Weights of a small spectrogram enhancement model: activation silu.
Rows from block 3 of a small spectrogram enhancement model, named by matrix and row number. Rows with one number belong to one channel. Each number is 128 + 24 x the weight over its row's rms, rounded and kept within 0 to 255. All counts start at 0. Numbers have three digits each. After the name is the row's rms in percent of the matrix's.
After each channel's rows are labels from the 100 clips, of 14976, where the channel reaches its highest value: "strongest on" is what is common among them. Only what is clearly more common there than usual is listed. The data: telephone keypad tones over noise or synthetic speech.
# convs0: first 3x3 conv (model.mid.1.convs.0.weight, 288x288x3x3, each kernel summed), inputs 192-239
# convs1: second 3x3 conv (model.mid.1.convs.1.weight, 288x288x3x3, transposed, each kernel summed), outputs 192-239

convs0.7 090:117176120149127067078110111082079133109094122102082125130054102134143087151132145120138102137138143115116112107095123079097138073143109103117112
convs1.7 101:160115130136132169160166148163189133154134100140174112105084146143106160126127138131084149121113111124148140137157124158119131152102139130137123
strongest on: number of keys: 1; number of keys: 2

convs0.162 099:113113108117114130105139133136172126125124131157127137119255147128135182125129123114105147086113138130121167144146142138125144118107164140142156
convs1.162 093:121172125111137160091144120111142092132136078135135082148069092124103098142128141160155087172126123127128108130104094113100087105106108137141077
strongest on: white noise; clipping

convs0.287 094:120111112117110133110141133138170125123122130154124136120255151130133177125127125114101148084112138129121164145149140140126141124107166146137154
convs1.287 099:119175123112138159091141119108141094131137080133137081149074091124107099142130143158156086171127127126129109129104093113103087097108109139142082
strongest on: white noise; clipping

convs0.264 096:122111113118110131108141134136171124122120130150121137121255150128133171123126126113099149083113140130121166147150139138127140121106169143139150
convs1.264 106:118174124113138161091141119109141094131141080134142083148074093124107100143130144159155088172128129125132110128107091115107084094107110140142082
strongest on: white noise; clipping

convs0.180 095:131112125122116137177115145199110144170145146167158152121210155133112192128132124122106148097119129127123139115139134139120146197111150148142150
convs1.180 064:121169132121173132085150121098118144125099113149094095169110103132127101147146147158159089153136120126121082107055127100059155137125109133134073
strongest on: white noise; thin (high-pass); clipping

convs0.276 133:150105139123118145185095129196081165181148148132157144111151127125111142134129105124128130123110105120126106103120103136123137193113128151135114
convs1.276 111:107160123135184086077154116092093179118090124141094110153180125133165096149161165137147114114135134113131091096078158104088181148140103137115114
strongest on: thin (high-pass)

convs0.57 104:114110121124103122084128136133157128118107137140110134111224133132129152120124119112085127077100122128116173131153136135121137103109160147135148
convs1.57 096:125183123134138163096135125114130102134142079152151087144085109132108118137124152162144096186128142118139113133128087127106083098105121134145090
strongest on: white noise; clipping

convs0.257 100:116108124120100124092123136132155129120105138141111137109215134132126150119122120112086125078100121127117172132157133139120136109106161147135147
convs1.257 095:124183125133141163095135124112129102134143078155145085143087109132109120137127153164146100189130150119141114130127086128106087096104122132145093
strongest on: white noise; clipping

convs0.175 102:123166107130129082080142104100120113116085119127072106133107105128146107158123143126135109133115136111119105107120128107086144081143084131116119
convs1.175 098:141155132163136175138143143138130110126136090159161108100123156149122176122120156154105149173128132126161139145163119164125104129128157142155125
strongest on: thin (high-pass)

convs0.212 093:110111107115116130107138135136169121123128131160131140120255149129134188124129123116105150084112137129120166144145142138124146121108164142144157
convs1.212 095:122175126113138158091145121109141095132132081135133084147075093123105099142129141160154087173124123127126107131103092113100090106107107137141079
strongest on: white noise; clipping

convs0.266 082:106107107106119137129139136131160108116139125176151134125251155122129212124132124123107153087116138130122162139144147141127143132115160141152162
convs1.266 078:123172128114149148090148125103135100131119086141112091152086093120107100143122140160156090171127122131112093129089090110086101121113106128134070
strongest on: white noise; clipping

convs0.110 086:115108109115111132112139134139166125126130130160132139120255153132134190127127125118103149084113137129121162143147142140127146129107168145140157
convs1.110 089:120174125114142157089143120108140096132133084136132084151075091123106098142131141161158087173126123127124106130098095111096090106107107137140079
strongest on: white noise; clipping

convs0.248 088:110120150113096149139107140144101101110147114125173121114134119112080136128127130122080107112122113128116145115142116140138102162110127128161124
convs1.248 107:125171136147192121110139131088122147136107111184107107131146138134136136142135163150151132173152165124120082107088113130085173133133146112115111
strongest on: rumble; muffled (low-pass)

convs0.83 126:128111143120092129096095134133134126126114140102136130090126093126087106131118115114082081096097094129115156125166101136116114116102122125135123
convs1.83 115:126178133146173144099137135096122123133134088176150094127125129141131143136147162167148121188142164126143105123123102145107127103119145122138103
strongest on: thin (high-pass)

convs0.106 087:120124138111106137120120130132136108105138103093158114114106114107083100126128136123092108108131113137123155134159109136131105143095123132147105
convs1.106 104:121166135159187120114138137090115147132106113183113104129162142141142152136134163154154131178156166120128093112099124136093177119140156113119123
strongest on: rumble; muffled (low-pass)

convs0.127 059:115184114150134083078120112086098126112101123100080125138047106134166081154131149127146107130141158121113123114099120100111148087151127106114110
convs1.127 099:162109129127130162162170149166193135152133101136168116101083150144104154124121135127081149114112105126149140136156124155117132151100136124134124
strongest on: number of keys: 1; thin (high-pass); number of keys: 2

convs0.233 095:122122135109112148145123132151136120106146100103169118118102119109089118130124141130101111117139116138122147133154116141128107166091120129147106
convs1.233 095:124161136152190116117140137095121158129103122179109114127167152139139148136132159149155136171161161120129090110090123134086185128137154110117127
strongest on: rumble; muffled (low-pass)

convs0.124 090:118158119137125072078122103085094126107093109110079127138077099145145097157131128127144105158121136115120113111113111083092156073152101122119102
convs1.124 102:156121121153132174165156147159177135144139109146174122106099157145108172121125137132082159128112115119151138139155125156120124152104146135137128
strongest on: number of keys: 1; number of keys: 2

convs0.203 099:111107106109116134119137137141160120127136129174142143120253153126131207125129121120109151085111136130121163138145145141126150129112161144147164
convs1.203 078:121173125112143153091145123105136095131126083137120085151077090123106098142125139159156086169124120128119101130095095109091093113110104133137070
strongest on: white noise; clipping

convs0.182 113:122160128113103109099120119111114129116120115115106169138112113198131096130123117129140115187114137114143114126114102097115146100176112135146104
convs1.182 090:144128104168122149173144148156161165136131149143140143127118159131118149118117139123084136118108122113143136134146119145109123154116138136131145
strongest on: number of keys: 1; number of keys: 2

convs0.55 088:111104110111114137135129139155149125137141131175150144123253155131125212123130123120106152088116134128122159129147145140126148151112160147147163
convs1.55 082:122176128116151150092148123100134106131119093140116090155086093123110100143131143159157090168127124130118095126085098108081106118112104132138076
strongest on: white noise; clipping

convs0.103 058:129207133145125093077118139125106139128118127106104163142073120160160088147129151131143118158144155118129114121114121094109164111174116134132123
convs1.103 095:160115114129118156168162155167183143149132123133153130107095155138106144123117128127080138115099108124152141139156114148118121144101133124132121
strongest on: thin (high-pass); number of keys: 1; number of keys: 2

convs0.271 103:109110109116115131103136136136167123125128132161133140118252148127134188124130124117105148085109136130121170143144143138125147115110162141146160
convs1.271 092:122174126113138158092145122110140094132132081135131084147075093124104099142126141160153087173123122127125106131105092113099090108107107135141075
strongest on: white noise; clipping

convs0.268 105:125119134113103137125115128137139117116139110091159119107104110111078102128122135122092102110126106134120154131160107138124107148089121128146103
convs1.268 105:124167135155188124113139136088118144131111111183120108127157143141140151135137162152151133176157163123131094114101121138094169114133156115122123
strongest on: rumble; muffled (low-pass)

convs0.206 097:121119139113101139119111130135133111111138115094158117109109111110083101126125131121086105107122108134121157128161105138128107145093123131147110
convs1.206 116:123168135157190123108140137088118143132111112186120108129155141140142154136137163157152131179154164122129094114103123136096167117135152115121122
strongest on: rumble; muffled (low-pass)

convs0.173 068:118177117151129086090127112077097138113101122105072123134039108136145080144130143122138112146142150119116109119095121084105138084137124101111107
convs1.173 093:161110131141138162166174151165190147149133107139167123108101158147110161121123141125081155111124109123147141133153134158118143153104141126130134
strongest on: number of keys: 1; number of keys: 2

convs0.242 130:150106137124121140196098128188085159180144146134157144110144125123108149130129105126130131127109102118127111106116107133121134195115124151136114
convs1.242 110:109154123138182086080153117092093184119087128143089114152182127133164097149156164135145115112135132114129091095079160104091186152143106136114116
strongest on: thin (high-pass)

convs0.167 091:104106105108118136122137137137159114123139127172147139122248154125131208124131124121108151084113137129122162137143145141127149132114165142152161
convs1.167 082:122173129115146151088147123105138099131122088139118090152082092122106098143126140163156089174125122129117098130094092111088100120111107130136074
strongest on: white noise; clipping

convs0.61 101:122121136113103137122116129134137113112139108093159117109107110110081103126123132122090102109126105134120157131161106137127105145090121131147105
convs1.61 104:123166135156188123112138136087116144132110109184119104128157141141140151135136163153152132178157162122131094113100121138094171116135155115121123
strongest on: rumble; muffled (low-pass)

convs0.198 107:110111109117116130105139135137170124126127133158130141119254147127135184126131123117103149085109137130121170144145143138125148117109163141146158
convs1.198 087:121171125111137157090143121111140093132134079135131082148070091124102098142126140161155086173124121126126106131103093112098088108106107136140076
strongest on: white noise; clipping

convs0.120 110:111111119121107122088135137137160128121113135144112129113242139132133161119124122114095135075103129129119168135149140139125139107110167144138150
convs1.120 103:122178123128136167096139123111136100134147083145152092145081104128105111140127150161148095180127136120137112133119089122106080098103116139147084
strongest on: white noise; clipping

convs0.275 143:138134145133136143223102135179087141152148128121158145137118150128126129136123134146137149143149134117131113112109127134128110214119109137131111
convs1.275 083:116147133158177106103146138094113214120084159154098142154176158126156123153139167133138128111154128119127104103083159122084202159143133124114148
strongest on: thin (high-pass); rumble

convs0.262 098:120122141111105139119121134131134106095140097103158111115106111110080110121127136125090108112132109136122149134154115135136101143099120131150110
convs1.262 105:121166135159189117115137136092114149132102116180108104129165142139144149137131162154154131177156166119126090109097125133090184124142154112117123
strongest on: rumble; muffled (low-pass)

convs0.66 096:121124139114104136120117129137134110111139106092158115113103115109078098125126135122090111109131110135121154130159107136130104147095121132150105
convs1.66 113:122168135160187120112138137089114147131107116183115108130159142140143154137136163155152130178155166121128094113101126135094175118138154114119123
strongest on: rumble

convs0.14 105:118125154125101142169098142169079120133148121122169134118132117121075135125127127126092110124120114120124121104119111132132099188124117117160118
convs1.14 096:126165140148195121112140131091124159136105111179102102136141139134141129150134171145148135162155160125124077105091115131083178145132143117111107
strongest on: rumble; thin (high-pass)

convs0.199 111:140141150151136142188112127138105160158144145118143169130117112181134108110119113140170131181112113114147096111110112112135116149145124150127112
convs1.199 083:128140100178138110146152151130128209126088156143099138143166162139137121132139152120105123092114125102143127112119146134088155156123118131117152
strongest on: thin (high-pass); number of keys: 1; number of keys: 2

convs0.137 103:115109108113113133112139136141165125127129131165134143120255152128134194127129123117105149085112137129120165143146144140124150125111166144145160
convs1.137 082:120173124112141156090143121108138093131131081136127083151072089124105097141127139160158086171125122127123104130099096110095090109108106135139074
strongest on: white noise; clipping

convs0.238 125:129107138118095123080095133128126128126103144102124133087136092124094107134121108112081080091092096128117152122161103131113118102107122124129126
convs1.238 112:128179134144163153100137133100125117133140084169154087127115124141127140135142162165143116188137162126149111126131095147108114100116142125145100
strongest on: thin (high-pass)

convs0.274 080:090111127115117142148122150133114108111159112179189137126203156118108209121126130127110149103122139119122144115125156143127118159123148131162159
convs1.274 056:129152144114173133102142133101134140130105106153097088163099105119112110148125147149160106157151139137109063119068096117074142149120114122122075
strongest on: white noise; thin (high-pass); clipping

convs0.202 089:111110109115114133109138134136170123123127131161130139120255149130135190124130124117105148085111137129121163142147142140126145122108164143143158
convs1.202 091:121173125113139159091146121109141094132134082135132084148073092123104099142129141160155088172125122127125106130102094113099089107106107136140078
strongest on: white noise; clipping

convs0.278 097:117124136108110151150122129150129115098149107109177119118116121108085121136125140130101113114138117136121146134149115144134113174095123126147112
convs1.278 089:125160137147196116117141135095126159130103118182108110126166151137138146137130158146156135169160161121128087108088119133085181134135152109117123
strongest on: rumble; muffled (low-pass)

convs0.49 103:114107122122104124091127139135158129120111137141114135111225136135128157117122120113086129075101125128116170133154136138122139109107163149139147
convs1.49 101:124181124132140163095137124110131103134141080151151089144087109131108116138127152162146097183129142119138112131123088125106085096106119134145089
strongest on: white noise; clipping

convs0.157 082:118184118154128073083110115079084132112096124103082126131049100130145088146134147123136103124142146115117114112097123087099133075148114101117113
convs1.157 108:163114132133132167159169150165190134153137103138173116105085147144105158125128138129083151116115109125147143138156126159118130152102139127137126
strongest on: number of keys: 1; number of keys: 2

convs0.26 121:107117115123119125095137137134166126128124136151125139116252142126138173124131124119107140084107136133122171139141142136123140110111162136145154
convs1.26 087:123171125114136160092142122112141094132136079137137084148067095127102102141125140162153087174124121125129109133108094115098088109104109135141076
strongest on: white noise; clipping